python train.py --activation="swiglu" --drop_path=0.15 --wave_strides=[5, 2, 2, 2, 2, 2] --layers=14 --width=128 --num_labels=33 --residual_init="none" --eps=1e-08 --adamw_lr_other_params=0.0019 --gradient_noise=0.3 --batch_size=64 --weight_decay=0.4 --adamw_weight_decay_other_params=0.05
Rows from block 11, named by matrix and row number. Each number is 128 + 32 x the weight over its row's rms, rounded and kept within 0 to 255. All counts start at 0. Numbers have three digits each. After the name is the row's rms in percent of the matrix's.
# fc2: first MLP down (model.blocks.11.ff1.fc2.weight, 128x336), inputs 0-67
fc2.0 099:097138127130126168127094129118105137140151131164188076131147144063066107223165144101133129074106093156148104120175123156175102129166181095103120152164152157191146122128124104145148148127130202118113111079
fc2.1 103:094063120142067167101172120093119188121198137121142147124124148123162148093128114110122079095155102138096126141056141114147159080090183128126092074121097179117140098093115138065131103126106141086113125079
fc2.2 103:135083072079162062130117137101147076155151161159117094135140135099087108097158138112117150122108093116141224124147119153100129088082160074135171147177151164123191100171045170106080144141132140167149096192
fc2.3 097:158122148108173148142147154192132112108117098122133205082119053099121111105107168105143124119125120114150117141159141125121126136121127097161131097160145135101150098126064161090149162099166104180142076126
fc2.4 102:100142059080094134053088150090097159185132088183126088161172099187186178133086132087110107077091087102177123132123127065129206151108100140074153089145125130136144099107132101167159131159139130158140184184
fc2.5 099:107118126116129119101164101136108134129137108087145121126110099144127141134175167139143140112165097127141141151100147070109157164053128106167143206116164092077139139114185153153115136077161077160125178082
fc2.6 096:112128139093090161112119182156186137098110142126122128125143172144148138167139147121109142149172162149136103096080216114168174075191143116123146128107136125148152152137148186060106151094129137089168145128
fc2.7 104:094105130103121129168082089078092107069163124198168078137163128093084113126112090114186074080098155188134143143104045157098187065115140097138126127172138091102151143121130116128154130117127127132127134149
fc2.8 105:107130128097170107140043160129161108122100145122093088090104097113151176107103150097124149177076119154153078157155119151119095148126139165132183149148113211161151114133155103168106137145116119140197131137
fc2.9 099:126150097121137156132124060117112061095149106152175111126149110107106136104142107074177155171104092088123172081133160106173147116128038087143130120066091104135104118175150071104189140090102122136166112147
fc2.10 102:111111072123101154107138142115148116114135124064155114156064136067135096163123151157059178139120160130171047186130144115133090118170116126179126154112156150129152145143150120096107123146121168115181156091
fc2.11 101:154165165114139146160137080191169069112145102127211145174114161117139070090148167126128129103131116142138147143116109116133125059090174138068135122096133088146130108081152116122100182091144115115137170149
fc2.12 096:150106099092134110112178149113154125123117109142140146133134130015130117133112115147130124111135150084132108044109113102111163155085133084153126137171127129104175130092118124106073117111100166112102154176
fc2.13 103:159118146130177124089154134066099095103209143118102120174138127190132154081107166134095201157122105053101140149116097108118197137173111120132121111142121098108082158096115173093092127147142187156233104160
fc2.14 096:087106119061125113125127104131162130149120092156155120139090173185112124054130086194156123106164154101116112087161117108085151102096102121143132163161097192121143076154143142116119135057140095079106180164
fc2.15 103:098126125086066072140116103042141145175158131131082148154160180100114138134138131120218180097149118083174121119133166085132138127099106081106107108121199138156101082136073113144136053130205179154154099170
fc2.16 105:140144102151175155085100159101108113108118106173169179164159131074117118148111158103152210070108147112075161116140109122125154109155166135105170173124131117159127188108094134083142109090176159142109131113
fc2.17 091:139110137138183149073139131148124059114135172130083110113062180102123125149079161126108182209128051166088134098178157121179092065077111149183071077125052148112143126116113130118124123142154109101158136146
fc2.18 102:079124118096096129143141171145108110159165156175149103116143171131120224114078095111067089169140118128127129092149159159139138185142140136182140100144093142131159106103122116104206087162158140104150170178
fc2.19 101:100151121098126115132128105112106085141124053134186139128098131097118110119144109118151116135115112184129116106138109108095142087051189105168125105221098153102104127159139163129088133156130080108160160090
fc2.20 101:153178097205082143129095121099140063134151152177109171083157096142130104135152187145099114151197127126165141098205037093116105133080180120155140131163118160122100132104126152115104132105098123101126082103
fc2.21 104:069142088085125098131059159092088131136119137150149108159154118125054102129099091144084098097140134166147104088175167150151140127195181187102139161046143117133121118127107122126161070054159066117125162150
fc2.22 098:119209080055090199104149088069097168150117133096123094114137130101125130126179125095142127133164158146162212110097131107135093101127144183132137131112098097068194144119174165136091063139101128120165158171
fc2.23 097:096120112162095099143088162070131158128095142106103090181129157155133149164100139162169119155131186118114178073134136112172159109134137159187109138075160159139098152137144167162135171109120160102071114134
fc2.24 100:071120095172133092072153157115160106147183144148124130205163123111112105105106183127127145135131142109125154138121163150131138110194144101099126171110163123140095134143135105111098108185135151132122190125
fc2.25 099:083165076091109187159127134152090178178122163192122163181110078093120113084078125116090115163111119120128131082168126124087148063132127129132152089154149201091149145132100111115116108115140150119141153112
fc2.26 091:144131116134089125115097105087116067150117065101118135111130073121135118150094080066128130145134094128146214139107173091145115106135084080196112163139114094141119128141109108156137099139102125094143121154
fc2.27 101:115154115090106102129143118124099141129182103186143090143158139162117077145140189094158107103077095152129154129124131091106142107150051131084111084121135142102097107108197164164141129126133191138181171135
fc2.28 099:109059103099137084099145191112070144196112124112176107162158079087168126144084194102159154131133123128177087140110104086115130201099050082145156121134107151123124100156175146099129136118134110132127159103
fc2.29 096:084156161155119141067136045123155218130082136146105123145122134128088121181105141082145150085173122158069090112138183132088112134098124120153125189154151212167240126141164167109115103111116119111141187083
fc2.30 104:119169123081074190168086117191099095146164113090134143218109116104172114120162158139130141049117133193167118058174192128133094068180109101141158132146130119192119155149167132113158121072090057106104161097
fc2.31 095:098145069123151164162105100080149132100109092142101149142134115132136134095099134132086147098098121093169137144140127164181140155099123144115082139198086118109107164075173146112091154134154064109115076156
fc2.32 098:078152154151139103092126108135144164146099096129167106140152126077096163061240142173154144095136145154112182151149167108088129078190128125131123121131169134139126134194085078221189110106123112094095066181
fc2.33 099:168143091156121130102119114117047096149044112117125164151126177136160162072126066159122094144108071131154129152110162097144111152113093068122117143122147168148133136177156117173159191091112152119050042099
fc2.34 098:115161134100102128158115070115126216066099152156139150140113129165136128077126106142169127125107125140112137092151128156134151110057171107113124140163164132126125141109195177141139055163055080142094192058
fc2.35 100:121152095084153129179102130197118119099092109132044182139120145130125144133137179105110145098163172118127111105157138174176135176100095110158113149147084059132120055123133138113140103192119142132116137083
fc2.36 100:102157194133106158091092104173109129123162128113152145173151115097138140147110111124127129092165095113066086147132160076086116149143119100119197138117090235118156104161168152138167143128112092113067151176
fc2.37 101:172110137176134092104148159126091094117158070147112179158187095164244092096133113152133119195106097139118117169157185124134121159119160146161181087165062141155127121165109071116107129124112200182193161182
fc2.38 096:172131140110149124135115112057109161146163095116144125100204120108141168175152091112099151127115104136079126154163188119082145163122107123109123120151062114160162162076118154116082156075103070130151158069
fc2.39 102:135134133096155147127131155172101118128113123097088145108068095091127114161078156162115108081144162203111109119154058105165084075123122156122147188117112172101106106124111124177098090120196098155180094180
fc2.40 097:143160087113146174143170153208056070141143115111118165125128123144107162051191113097138159160131128157099158113171131128105140105097120160121127099151156140180167158096175140155106138138118089103157122086
fc2.41 091:127087136173140099136127141101152138114094143125109115163083178096161163182173083113085118159161130122200086128136088090113088135108111127148120177128166138111133099123134174074152127101176206143094119127
fc2.42 099:107153159169126129159099119144167102111144138147159156127124114132140163117120170165140113085139144161110088081109128083105162122146136142107068186171135155119129193195191132145136106108074135086112111130
fc2.43 102:127142113138091088165143177144143138111119176172094091147057126062118142117178129126170123098112161133094123154137108153105107112145108148111109119076122209078142122129179175105177147097147145125077147147
fc2.44 102:132115136108080148148113121124192113118110135179106062088124099108110167121121051121107146127121177130143106161129120127176124096100161159125185125088110159112078188146098134208174191159084107109145151069
fc2.45 099:122187130171146141133069152169124090145090098101111125112156139203135134157184118120159120117102151116104142138064131145117148088171123159131137160118125137184149156064080049089178131131111072136132079125
fc2.46 102:163127134060129142119146166108146122101159228147107117146140139163124056134106132120153078109125175096114098108072137111113173111125082161095155102150107078124133153104134134144123134122140140139105132112
fc2.47 098:105095158099152120077158162145145200131184164170083105132143161192089118108094097179093143148129130114106107134182119171122118089112205098163099149132109154086067205119149087180107114130147140102093155123
fc2.48 099:122157151074174113170066091109151157149142141105086100146100143103118153152159158161178171103115106174163123111098087127101090110154123172119124116147108142148105143174098146110154094143151103167108075084
fc2.49 104:070120104142128103110081093140143123146126062094140095156128082107150166165137124149159114151139180121087129133135153066091076149137123095124149155121112105139152159107114189147129099085136147126138121195
fc2.50 105:121144097132131110154179109062167106124076123107159124126099148123093183093096090123114091086140078111113159116157112107129125096176180095179143115097139130104089136062109175106124141123108128078091123146
fc2.51 099:126177152115137144069180113107146060097126123107096101090116138166116139126109137054163148150143129119149156140158086175132136101166091080110179154064106083030130100125169094168104152166144130168092237101
fc2.52 103:037201095169086128139157120074122100154159160108144072147061085123143136148091146154127107157126114165143068145124151146093154117142127205121149122119085185114133131108128150081139097122176164165132136143
fc2.53 096:107106123179094158157153154118150154116106117173125058109149141188106171203126103140141084105152111146138145118132092059088170143148098122108163140101158177136177157183160129145092135142132151183120156122
fc2.54 099:098180079161207137137089073112166116117128138136098173097122144133166133095186095128205060126124146192117122160116100096118124166120186159132102160119163187155146095166157189104138075170118123118148117118
fc2.55 107:151090123140142118138131172100099131081086122145148085160158140111175075142110179150110072106161143155184062088129106116116133166154145157106113124059175099094088107155134081153157102116164151154107166072
fc2.56 094:140107125150133101094197182136198156115099113163106135130132135112131153162136099125110127125168100118164150134204169099125098165182137109165136137119056136100109115146100061157129116193113101161160093152
fc2.57 099:083108107138182108158096155179130156102185093149155089085151169099139063145120106143147170158141100129107135112107115155092193154128130174073024081143139104093109128119169150132119062095103112092129134186
fc2.58 100:061172167068158064151146149091116147203115152135132123111073128115091108156188153160110063117186163162133123158166118147158096099146134129139099137092136060149152061128090118153168165162177105101076132053
fc2.59 103:158144135117124118073137137129139138145123179038074099206161176137096131146127124134100173072117149101146135097139105152091091107109131114148132105185131093180165102120139120183126149119077145147160182097
fc2.60 103:103107093094133133094083095119140159141098063183140127172188129110121178100097140170123151168114128145145106200076123099078164103159113205147112126063117141116086154116088195141103128088139140142117129131
fc2.61 101:123094146126115136109111139104169127109103085093166145121145137127149109081171107034187065180112051146142079139162136133145097133114150094075140072136074141108089125075153135108147108123178170136153084149
fc2.62 099:150061164120170141159147112100095121111210095128119141166136070113148118087085115100168147146104124176176180110082038133135134137170159174169089143107122150128101132112115099116142145127069157139162132063
fc2.63 105:142139120137100171134142160171176160169094158129099116122111186103120167170135142106152085159121150172117069083164115127157164105166149087100140125163099110151107135154144184141148211154099182075132110140
fc2.64 099:144150132122146135145137092144141157082188157084132117146062145153099074134148139109151137127140102096160152195156131143130129186173136134171134124105165147120154157060139085048155132152102120113148130139
fc2.65 103:106126106156167118109127132222158128131091108119121129137121139175178162101101190137181109102131076225111098175085159107122079149163114166087144066141129160123145138128090146155179163124086141172066143135
fc2.66 102:156143108119101126083116153137151148081124129132130098101162168153154147126169135037142142098131129193129142168126172127092121120160097144111174118151168118075144129042154098098171129136100135102148167105
fc2.67 104:135115116144144109151115134125128164125151129175145162146173167131105124134110138116091103130132149164142119105099079133107108135164108087118113089129129129100119167175112144131118176098127144135154132085
fc2.68 095:148126153102129130076196090166128111059099094077189168095072109102165144076107108139154135130105069107116082143060108168091126120142096090160093072163127098135137111143105096131153142172122076167122095174
fc2.69 101:124168178098156140185097176109142168175145177135167148078102140151160115101143190093163158132109164192059126108113132161083170152099157097135113141082125107102089116169142079121081206168166072147157131094
fc2.70 105:109128141200134076103083149134078116115176106099102157146080170138109149115113139095091111149150118075127119118121173145115114151108139145151137152123161147105114095116152163110094137110154133165170156157
fc2.71 092:111105070160159123156123153165113090150199160144146148156189109183160122129098079136079176147097206119151105107119140122104213156089092147092150122108152085149088109137083144140055132168163119116195162092
fc2.72 104:121123152153160104101135043092107133119162083136182167142116121115150150104211152151141111142131178110138075179150156103170110132116136130107141070119061080140122161132108170151100093188154119130112160078
fc2.73 096:094219175136080111127054118096150128116074063181193119181090177129115107084155176082101091200103155165163089121109144123085147089102105176144141107132098159085117152119099146100124143126184131086119133160
fc2.74 099:125171119103205114122095171114147138086118154161149148158096159130095184123092145063035114189089167144142126152190196171132084123157141194085123125177097120091117158160084123106128092090135111112173136060
fc2.75 094:125111162136104150156116193137134134153131125104159132168084153147101233158160043123143146125158147105180119076152104137082187182130117134147098152160125187133107140149139137168163153157075133183139116101
fc2.76 108:125075143202043121086061079064070108051135123101186107140146118124116144104173120118131107140159129111150156178148185080117126108126159119151125109100116152192121137167125162112105163092143063101105150064
fc2.77 099:160173178153156123130121152114104136156081176209102126138148101123158148054146149150152145169137174107113094151033117111159223174125137130083134080115111120093100172094100163067120116181112099148076147160
fc2.78 108:129115097131069122089166104171169128124096167136146118153114153165126128174193136099115161098094129120134160159061171145112047109109125125153181120117117142149145211145136108087135156112082083157192180153
fc2.79 099:179095098144138183134149122154160119072162105195088121128119178193099104151110087122202145077173111092223155134113118137130130137126105126109116143124113127110127088096103125131185117130149081124095155159
fc2.80 100:140156126093136147083124178078109102120109125044128147154116114135153159155118140179058092104121110155186112149122103147109078116133084120142195097123128074117135122134058123135116106157103143104112083088
fc2.81 098:157088119104141127183158143067163103142114106149051099147082105126114114162096134129123069130114156138136173132136117160180094099130148152145116069146170150169138153098075062189137120124135205120148103150
fc2.82 094:138168125151159095182121169160142144141165162125134151157068168160170125146147168154177097127157123131132108123091138112135144152097155062111153153131150079123107146104146168104162142067124166154145124127
fc2.83 101:114138093133108135195072178086142116092086128107163141130100071163172108152097054170147154160142104164185145128146163148120145153088152133110099117071042181159088090172116118094108091118150108146151130127
fc2.84 098:124106188083076134153092100133164195109116139159136144151114142160078133149117080103117150152133156179160125088169089101163147165171108124104111137078156132184114129174112073095133096094077073136065133161
fc2.85 091:135147057117126141099182121102102194191170161149119179146165188126156124110152077064124088130142099092099113062080077083112102216180089106092110116129135077109129090167053185082119157161164076108129168143
fc2.86 096:093154173119089115135148090127159086162107165088127132111107148150181128136125117175147108162147105101162161141117143078146133108134168134084102128137121189141139121153159107137098195130146116155090097124
fc2.87 102:147086100103110112077092123127135149079153096144075132124159129057075140152122143024212131097160168145132114174152113100127151035165134101089147140153199153125087108099159139071120178097109121126123115171
fc2.88 104:132116156080170178141163110109169119131149097114152183115107180186103081123102187174153124079127104126112137148175154147132123123111152099124089147134092107208122083129108153146128136098164114113146107138
fc2.89 095:169180153136160107171154150092139138164160195137138086059135114109173102126116191095084142116214139120113118157140114153126070079120175127132124120122085174134145100158117086135122126162062123161154154123
fc2.90 099:110100175103128167121112154098170123120124116176143141086130132115123136187168102168122169124151071149122174172112169128188104061149142185150095169179146110135141154135153169149148149124112132100070135166
fc2.91 103:136154163110182091136181097134105158157101097140144120113170128134055124125138131099139109164090137123106112165140153082120130026126103121144118122069149129088081115107089156141085164103173137172157136093
fc2.92 100:117112094132165131082175121107092120102142109135125231087105150158152158192215099189141134146153180110142127089180121095090149183200091163183111179135139083097234228167141106131174100131120110087154133154
fc2.93 098:122093150108110120153086126094127094114143134087111126114123089087125089137164170142174201189088124170127191142094144196163107150101113118145121108189153094144160109121099105108101137111133191104106092090
fc2.94 103:168109088117160112141141086110162073117089139161124110076113095101175092169149196099127157148140058126055162144096140132141161116055185108145159149198062142078171167046118089085127090131094136159138086075
fc2.95 097:156131077138071127099126156096084107133167150071152115149181149151129127103179078124073142121118133109084177119079112132147158139098162138101099118173112119109172136108164096118112074104192077164118116136
fc2.96 106:146139144143137109123162075094080150140181165113158104154144096125134128191166110154086110108163062160092115106114096174124147146134163099102129190076146126143139099116177113143076126154132115168147146119
fc2.97 105:095160141188139151165159149099131106074089178141196117169090145123068100138155151155134154111119114117100119049158156096119165146114126095164115130085082161133087102146124189133152134122158180095180131109
fc2.98 092:077110103118123087064133139119092121136134142077082130150123137139164133126115143129186085107125083091104125078097059140142100120135202075119185149081127152157123126164135131157108115127093100111097125136
fc2.99 101:101156153107138117108133177121090109079166127084136133154077060106151157099115098131114176144115093132154150105147169130151142106196117061123076130163087216204101130111118121122117101121052153110126178187
fc2.100 105:157175188184129188121105178090115124186137098142165165140124136103171116140128091153107076156100152143164147115161140115064108111105081168140149150168129130132093143112090177175119165169146129147103081143
fc2.101 097:142140131136115134093160170114155087080124069192143104089114174086148149114114159082065127161168164077084131110078154169182081162112159105119114145106103174163175183151148173110162131129142107145125146126
fc2.102 097:189113154145134069111177166136145162115102188141143070114170167079147147121115137109112106139097171085096172176123186170144139127172132197124170081093132138111115118094101115129137130131129088116109138134
fc2.103 105:166186126136152136192155119152077145119148126186147140163113150130166119083219167143121141054143125142126125037151173088123141111131103082090163140123128165148088028143074157091104168088151148157184111173
fc2.104 101:130101127148136157128115083082156097128105107149143128177173168083202115111185125129077075167087141123157089093136130101110074097099107090128130197118170140128063089141168152130097095135164156173108116158
fc2.105 103:152127111177132171182090116141185074102093082175217096080120096153196086127086126106171156107077118153144156166156151175083080131165117110140135125120161171163119134131187127154083161114139117075121197173
fc2.106 099:084122147136174092116106131160129113163140099144095174132125095091070123127123130127108101130124158140168143157153135128144067132160128156089129095120134172100122147108070103097162191109161107164132108137
fc2.107 096:136180094143136077173114110114112084131130108152099096112152142081092141130200064135162173126109153073133112138125159126172155103182190158170131117140182140116110114191180110170111112104161180156117139143
fc2.108 102:106169123148127129158145140200162073096096145159128102093127104191108150177105134217122137153114118113144149105133091148136181120093054147116122142091129126161165087125116096102100105118117116172105130079
fc2.109 093:099119139176095063109111064142129087109176152126114093153143120164089110142137136129169139097156132078135181130172164149156134077200195085057111133115120138154140102113172109178140106157090062114152110120
fc2.110 100:134122157128085195115108136119184110200121140151132184124137150097123177151157130101136171204116198111140069161142107093120101125088119074133161141167164099160095140111143130150155100102120142084100101113
fc2.111 095:059119080142127114113128098172098146100131150178148124156138158124110098168146107117164119103112165112189178192177135156070077170167151150136130130146158114192111108187103126148124148114145106147140079124
fc2.112 102:161142206109129152094102152094139096189144175127101098122165119147087109194109133149108134092112092128133163101100113123041159139121136135159102118047075115177156149083144120130129081171092141179133131173
fc2.113 100:078157082106113126106126130133055124109123144165101113161076135104142153199113142154104113112208102133143117129138162103101037115139135146104174162080082119120099145149142161119127129183180095149175218118
fc2.114 100:062149123139163152206148148110124102132136176163138140168184112146116105089137168066162138114167118148167089115090146103110109141126127104155174099137114133155135127152136107163136112130100127120109158149
fc2.115 090:141118135133114111118149116157137143089145135138135131094085137067187149097142141124163117149115125175177137149151144189099102146155163115074145143113103082162063165154126130102056209097135159113197110169
fc2.116 102:119148151100086102150138164073132108103122082131129119136120090124116131125145132205172168117136073125100109163152090132075111143065172026102117135190084137161099174110147168181052116105141191142150156142
fc2.117 109:066157116127077085153138158143155102104172134136192179084127158116143175064096096109105148100104119124073103132104136094093137104174176134088114137072120108117094117129118136145157121120104102105104217094
fc2.118 105:145087101029145121139101104104176159143134099116100098171131137188128102121130114117108091107161128165165112142106137147109089129115121111125135135093078186122151099111095108160124141136167185102037092174
fc2.119 106:171126138194100188090141211098135167134092189099176121106130131114109106114104132101102148149103125136149139148186143147136083127147125112131127112148137097113161121135156150111128102102092070132116138129
fc2.120 091:151171166134181105195142070105099100183120055145072151124135159173124107085125123187111172155164135148099086115078121096154140148189169143164155141163117125196069152129105131097123153071120103131155174154
fc2.121 101:044120181106173188111167153092154100134107090185156123167150101097108157176168189135090150183153165193102096143116143094122107172158172130062105136120105147140109162115109105150169163096170169149092182091
fc2.122 105:156062133131100117160154100175152151094135101113149118117093135133155119157127130142156134109185069135135160135080147149092135101133149125135075141157150115149134147091135080186157128131130110171125120095
fc2.123 103:124158102149148124107105148094103091122109145109100153168111096107091100109168106128094088131075112098125082138111170113119158086132110124096144052089135132135095137096169127092156141078162152124132172159
fc2.124 105:161102157123189170106163147164116156146100147142183154214125109133108074175124171130074107138142128095157131145107116165159163103136119135096141050162122130122093185163130160116128119103090135054117111178
fc2.125 100:114096105141080113134138101089179095167086113161179145173136145128112096164135120131175134131149110101109162138108165064140120121067071194175111146133114178105126109141085084108129138062159185145146085140
fc2.126 098:137085165130185107113053119141123114152087078110154123111209115111104137170107111127154147135172144163164078105137127058095158075160152099072073073144128160120174100120135144128079103144117117120173146098
fc2.127 098:163130092099133147058129060128143080072162170154172191102157182114071185148150108132099150139122184117100053082111156125098123142116171190121115143080176101162144126122103163131138130157108056074120110101